Weights of a small self-supervised image encoder.
Model: 6.13M parameters, 32-pixel images, arch vgg, activation leaky_relu, depths [4, 7, 4], widths [96, 160, 288].
Rows from block 9 of a small self-supervised image encoder, named by matrix and row number. Each number is 128 + 32 x the weight over its row's rms, rounded and kept within 0 to 255. All counts start at 0. Numbers have three digits each.
After each channel's rows are labels from the 100 images, of 14976, where the channel reaches its highest value: "top examples" is what is common among them. Only what is clearly more common there than usual is listed. The data: numbers of one to four digits printed on busy colour backdrops. In brackets: how many of the 100.
# conv: 3x3 conv (model.blocks.9.conv.weight, 160x160x3x3, each kernel summed), inputs 0-159

conv.63:124043124103101071076115102127095065149095085118094089119144097107113126118126138111149072118179132165103109121148150175155165110121132165076145108155081129175058090112120120167128043052110108069072116124105138133071140103129150061108121114064087125123144107155082070079172104107075094112131115086064107153093120146110101146144111122141107132134126087076103128159104077120120133088127098144119125084148053080089072135104145101132095101102143128074151124138108123138131100092103138
top examples: length: four (52); black ink (40); white ink (27)

conv.113:076116079161107178145174137190139110135136166148117112151078092149186171118164141189157138167077122113156113125147176104113129160151142071090116157110113108097133152088149146105142156121124178208128165149091078084170103112143130162105141149112127142155089150064167115138106088104218150166176179121185133150168120074053139142119160165085069119116159140124087138077084164088105085178131135107149155149091117139132106048148132180142138102134160113129133148113111167137145157123150135
top examples: black ink (37); last digit: 6 (28)

conv.92:072074090079068130084105096140107105099101060164052105138095034121161167154151130104122129133100143108147136059104140126118142099177096100080098143106142131169142057109106093146113090063118134132100077159105100092151125123095141103118134084096123110151098102107157105116108078085146119128113106069161140152107131066079086146103117113096072125116131110104135127101097132059120153146111084135107128115092116149110139075068105121119102098077124123049169160122102190118166126075109139
top examples: bold (93)

conv.93:086143114115141135210091138126132153110122145075166131175136169088139113108085104130112115098077079069110131179182101135098072141109119056122108090114124133021098113107064114157101161244184130154120168135144090126104055153098113131138122131167147113112107170071091133137094123142174121099114130143123072118149140144109169110091141159143127156103103083140129084075138146172109080122159158127100108130134131094127125101116069098124137143156133093113121056124113096089078147144155101
top examples: length: four (83); black ink (42); white ink (26)

conv.132:082085062092090159172116130176154131092113111142172115180076149106195140136108098123151164111108101107170153149129140091109123182162109072073104132099117113114139074096101132116097144194139154170117160148117079065096092139115140146108136108141173097171131177064166124153087106107211134153142181091168093156135145060102162145109171146094069103145131113138131095102123165087097112168125182113080117144109155143143151094108132139139148161104144096066203131175136161099110177111126128
top examples: bold (88); black ink (67)

conv.38:178136181162198118058132080067128096147170166103067123089179100133130134154117151185105093149072150106141108162066104123111117070123151127151138127143126130112146174113153202101123145079148082108128110118165120096128142130158122147104097150093085104116105069134102136109121116152134122097135139144122207121169151190092100124112058105120207090138101157102131152072179143154154141110122091132168115119159110126128104112111101154166143113168108126207021123079116130138147096159139134
top examples: white ink (58)

conv.1:141149138153153121052122042103138114129112141110078139093089072160116136139142111131117120139076117076141100072066105044100086088131075107135103143145144103078161183112122143052077143077141115115138099125150105041103146105129087167116075100121102105122089084090142138147098111106131131130144111128141143097164098140109070077111107113117156062103109155118132134087139148084057089133126084106117058131108145169096120104112114146094105101062128124167061143076094147117129104105108144
top examples: on a plate (66); black ink (61); the digit 0 (57); first digit: 0 (32)

conv.86:108137130126084150166096138175069153155110140117088144158136180109145099079171086141081134111061145080075120131176146127081087115077132068134141132176140126011115129123132097161101148169094103157154199104121140198127088181100119097134126135103138122108083124110107107121122126146119167127122118139136135063107143169157098135083111150136128155157165073127097147062094121167095105150094121094128111139125091118131139126132072137141141076192189070174120134129073127089089133179180145
top examples: bold (72); white ink (56); pink ink (26)

conv.104:143104104115128168103091099172137099171140147146111126165146178150139119091152136155163143147165116151129119161161162089148109143124175144064117175178112121069099099088154135088086149107042119140158176121119130098026093129105130134102148170081093083098144135108154108151214131140139146156202142165099131089126105151144143113125142154104117089132157085125067164116127090143098061168099123117154080153089084130132106145133108167200121112163197132131173175132129105095102159140153202
top examples: bold (77); white ink (64); pink ink (28)

conv.96:061112132079068070118082127142078111109089040094101098126147117100109113096145122089094102087137155104081122142162141161114113092092121095105123104110117123136069088114097070154115067102103086098089096113093093126107134139094144072125170084140088109116126118124079073096122109124070120083075103080087105123053133094139109153118114136112069121111147094124097115162075085110104144078112116112102126094114075105111129117096084082135093120091111129037195121143118122105127112070106122
top examples: white ink (28)

conv.117:130161106120103146148099134118110187101138092157117151131123122107059054106124131100055162084078125069142174170129108136076109191161149115174093102092150136195146129126135070180141107146094115103145108155145111126127130182112070094184137117142150122137098162107127161133101128150088121120065122143095112165048135175111160139078150105154152125113145122139166111099145082182178152153093095154076113125099117096172198116099149086127152130153118119078136108202146058132078122128156081
top examples: length: four (56); white ink (51); pink ink (26)

conv.15:125128123122138158081115064132155135128147137090111146156069082167123125147146169122113168186078150085182122090116128071145110111149109119104158163145140128062149136099080143076069142053169144156172158143152109034109096125115119199133093129125070096138097103114186139149128126082179161094171143126099119118184130100097130144112136145107130095119159133154124130045133116094082085143160062116137061126105145180081133112101119159109120095142131096119125172110056157098133184122118162
top examples: bold (93); the digit 9 (49); black ink (43); first digit: 9 (31)

conv.159:054139071084121129126087128120132148099139055137099130119088069151116150120133143119099144116128112096145127112122142122085087138135074056146104115045152102187132102084150071143123132099108109149122018130117064115149172113105112156170137111142138105106119144076138132131074062130125146167072091118152109144110080097082115139078140094097117125070132149153130107119118139116145120111112120119110113128120119165140151069073079101095091135059076143059163127117155146094141128044088095
top examples: bold (74); length: three (53); the digit 6 (51); white ink (40)

conv.36:109152082091088125111082104136110144118101068090103120157060109146115105063158115118086161110102114126114092085114140091123112101100064146119093123123128090123099122073116080109075139102099128135131135115078125110116104113101093166176118080150119097117110128109149102188124098102123168143126094103141105113100093077107094148085162113061074111142132142188064101106072125120114061116088084095074082121105108194081155132087110141058107122075126123050146136161094145063102156082099126
top examples: on a plate (75); length: three (52); the digit 6 (49); black ink (38)

conv.107:095150120104094086159098157108123138047090092067153119115093165093103097101123135069118111109133100090114101186129109129115095101096128076135121068091099125121099103119050094117128113123128135133103095106111104135130093089093125124128140091170117130133142122101103119098108157089118107091108129062077070117121116088165136152153098121118094111080125105137097057166095078089054099055148154096096156086090149119103124119149064079074102157086084103114155074092122114088111137147041092
top examples: white ink (30)

conv.95:132097126106111178106120024161133126153129119144101143143077094143136134148160126125171170137122146106177150067144117049156161125159081144078163192176152119069173081107100118090068117109092193132162146148133125054103112149098131126106145126127154084136130134139211140165170106097153116131168120133119138124123138102138134099103160154097110109145164092105132166071133113109089129206094111114121065154091143133142150124103131161130128078102179083083132214139090144093154146095128183
top examples: length: two (59); white ink (57); the digit 9 (45); first digit: 9 (38)

conv.0:144129122152149153041125021112152117134147131124069141125076050169109138149140171126134148186089132092185118078101116073147119118156113133123151159138145126084151159105101143069075140018165144145157100142150112022108134119136113174126106136111078091123102108123179142150131120093158134126161132133119129126180085118087114114123134123113145089086136158125127135058137126104091103146161065118148040126107133166091128101104141148101085102113124118128097169091078142125149153119110148
top examples: bold (77); length: two (56); the digit 6 (54); black ink (49)

conv.111:159129127165127162079139076098131112158126104133124125152114105138112155088111111114202141130134086145108129097120085039105165122091071171143121151188105070099101162092163101088126149125066188136136161104116148131095138132136064115102127148131123132065118173122150137190169087133137086182134057155132101085128081159090136035090195080140137112142101145101113136082129141125107081165068131098121081162122116096149115127117194108108108125081200132104083127160140086139117129089127140
top examples: length: one (53); white ink (37); first digit: 0 (29); last digit: 0 (28)

conv.154:173156143179146133135223169070118113141114156148156106104142146047123109099077085109145120111130111160111125119066093110124166146118147173163109130155098128143123202147133143098160124155133166086117152125131166136138108117178108045125123136144166172142135137143121126150157154146127059144145110147098140126113123186106123081166139094166176094168051148123115146145148121145141148150127168149111148154122111030146123143181214135103151164126122135148028103149148075198118099148155116
top examples: on a plate (99); white ink (37)

conv.137:071198133121109124166134160100120147100121120125135113115138133132106108065156100118061118064093139091105113122107131142104084140098077038178081088101155084138163175142153060135130148176143093132112128097109103146162171122133120130163180101178163137119110131100101126127041127171116159151034086125152145110076142108134090111114114074112119115115107161176121078120112145118148129120132140092065120125122126140119152101127097095034149166104078160093096070097163123136136107108135056
top examples: length: four (75); white ink (27)

conv.3:137242188116193108110086077080136156158126150068132147140179133148095119081141112121110135115110155143070116117128090152163132108046118127181130118170152088097111175117161128135076175163172113086151149073133118101105187136127149149170161136163116086090130131129098141186125110186092156111094064169115133070125130167136122098117107092117160123118097170174126112143146151183136116096129131094140056134180139158101147126099100093078114137129120183156062080139141112107136126114129097
top examples: length: four (92); the digit 8 (52); the digit 0 (49); black ink (29)

conv.6:092128185088175134110077115161147101153178162133117128147255092163141103116184135143093084158041168107134120125136124151139092140116142084113087143174146080114144143101132142131117128185083091112113166118121077121166110128133139139112151122106091120117053137069106138112123065210142157064095144175156155115133168124089111142074135134115128114104157115115147123081149187121128113157076101089161110133116109091123095077083086122136141078145167152149086096084115098127147099104161115
top examples: black ink (65)

conv.55:097170078078113119142050108124129180115143066113110145153122116148092088075139151122073174105111109095136115147131117122110079162130111125144111114084145112171093122070127075159099144142100092119149082140111094113140112139094093150210110101171110094113113141103129145164107088145104169138083110134132083154087100112105129166040151101104113133081143137194124099105124122167164095115069095137090077117105126161106173118043103104098117133119116126058174131191130110074063162073120102
top examples: length: four (82); the digit 6 (59); white ink (33)

conv.41:151134137139183155085095064105157125169150191087130126112162156139108093130098154163089119137107104110126166218126109082119082136093157112121139129134087083071104137088126178074103142120082109102158162080131090087066097151130134130093095175128097083077090121072113140100149127161126112052144149188086124086152104210097155093109126110122172074116125104104135138101189108159087125132106094096164083132132110100149128114127123119161119124163110121179086104147107079126067125181179132
top examples: white ink (69)

conv.148:104126052115135141084108141099134100100163093183100095113170097130127168147110173099149104145145097125134123167128128165112091162138145087146102115039095105221087116070143120132164138078088117146100025124114079141161170072135135112130154161109096127084120165083108126101109107172122117161099111136138075122113045133062159167124148080125138111054108174132119117127144129122160114108122135120145142130139074091167087070113109085166088159134093188105161111113186113132153129125107102
top examples: on a plate (69); length: four (53)

conv.43:144117107136126157111085106118151134113155119101104138139083196144091078141092189118144147157142106087180151233108122061128085139136157130113141148125120130100115105135080134066088136072096112145178121116148130092044082128100097152135072172126069096106156123111157134108174164114139119116183162150045100099154098151168182149136112134119128069088152098132112140106144058126071105131124105106141087114078109110128139135139104122180111141174141098113147155122121072083076165195124163
top examples: bold (80); white ink (47); last digit: 6 (30)

conv.65:135142149106127140103086109157123123167119110117134100218154119172153143106147157139176137157166167146091139136145181108177161122082133163111143147194129106096060133093141140116064150122114139135135145108085123094023129128096148153166142150130092086068151149134128085181215123157136178159179100148137125092135152121132154133123150143094091096115140130176058141127094149168140094139132135112131049146133072157123126129112114152153097161140197167096211135164160154102151190116137178
top examples: black ink (46); the digit 0 (46); white ink (25)

conv.60:139133119130128157063103007122145129144130098125100146133072055156115137137137140110173160146121127102166127068110105035144147110140075148124154176159137100079146146090119118064067133077116180129160108130137113026094137123105099148122116121136114067105117124124188145175160096103143112145157100137124108110144104116110115076102156120096131089103137147118128149071141131109085102166117094100119020147099146149124142098092141140109099105066159121093104182123104132098144142083106161
top examples: bold (82); black ink (42); last digit: 6 (36); first digit: 0 (28)

conv.4:110130134154123133101152070133129116097102134103109127133039070139156161144147127116135129160059153060151124074094128071128115093139083081102113153144145119046160152141073142067073139105198148138132121142134090022108120120120126169112126104128125107157093106096157123149094129075168144120161121100145140103184146106107095096133107139112117074111129151131128132072108161060045107146186103118117068132090145172098132074129105155106125117097133118126097156093089203120163136130094151
top examples: black ink (50); the digit 9 (48); first digit: 9 (33); last digit: 9 (30)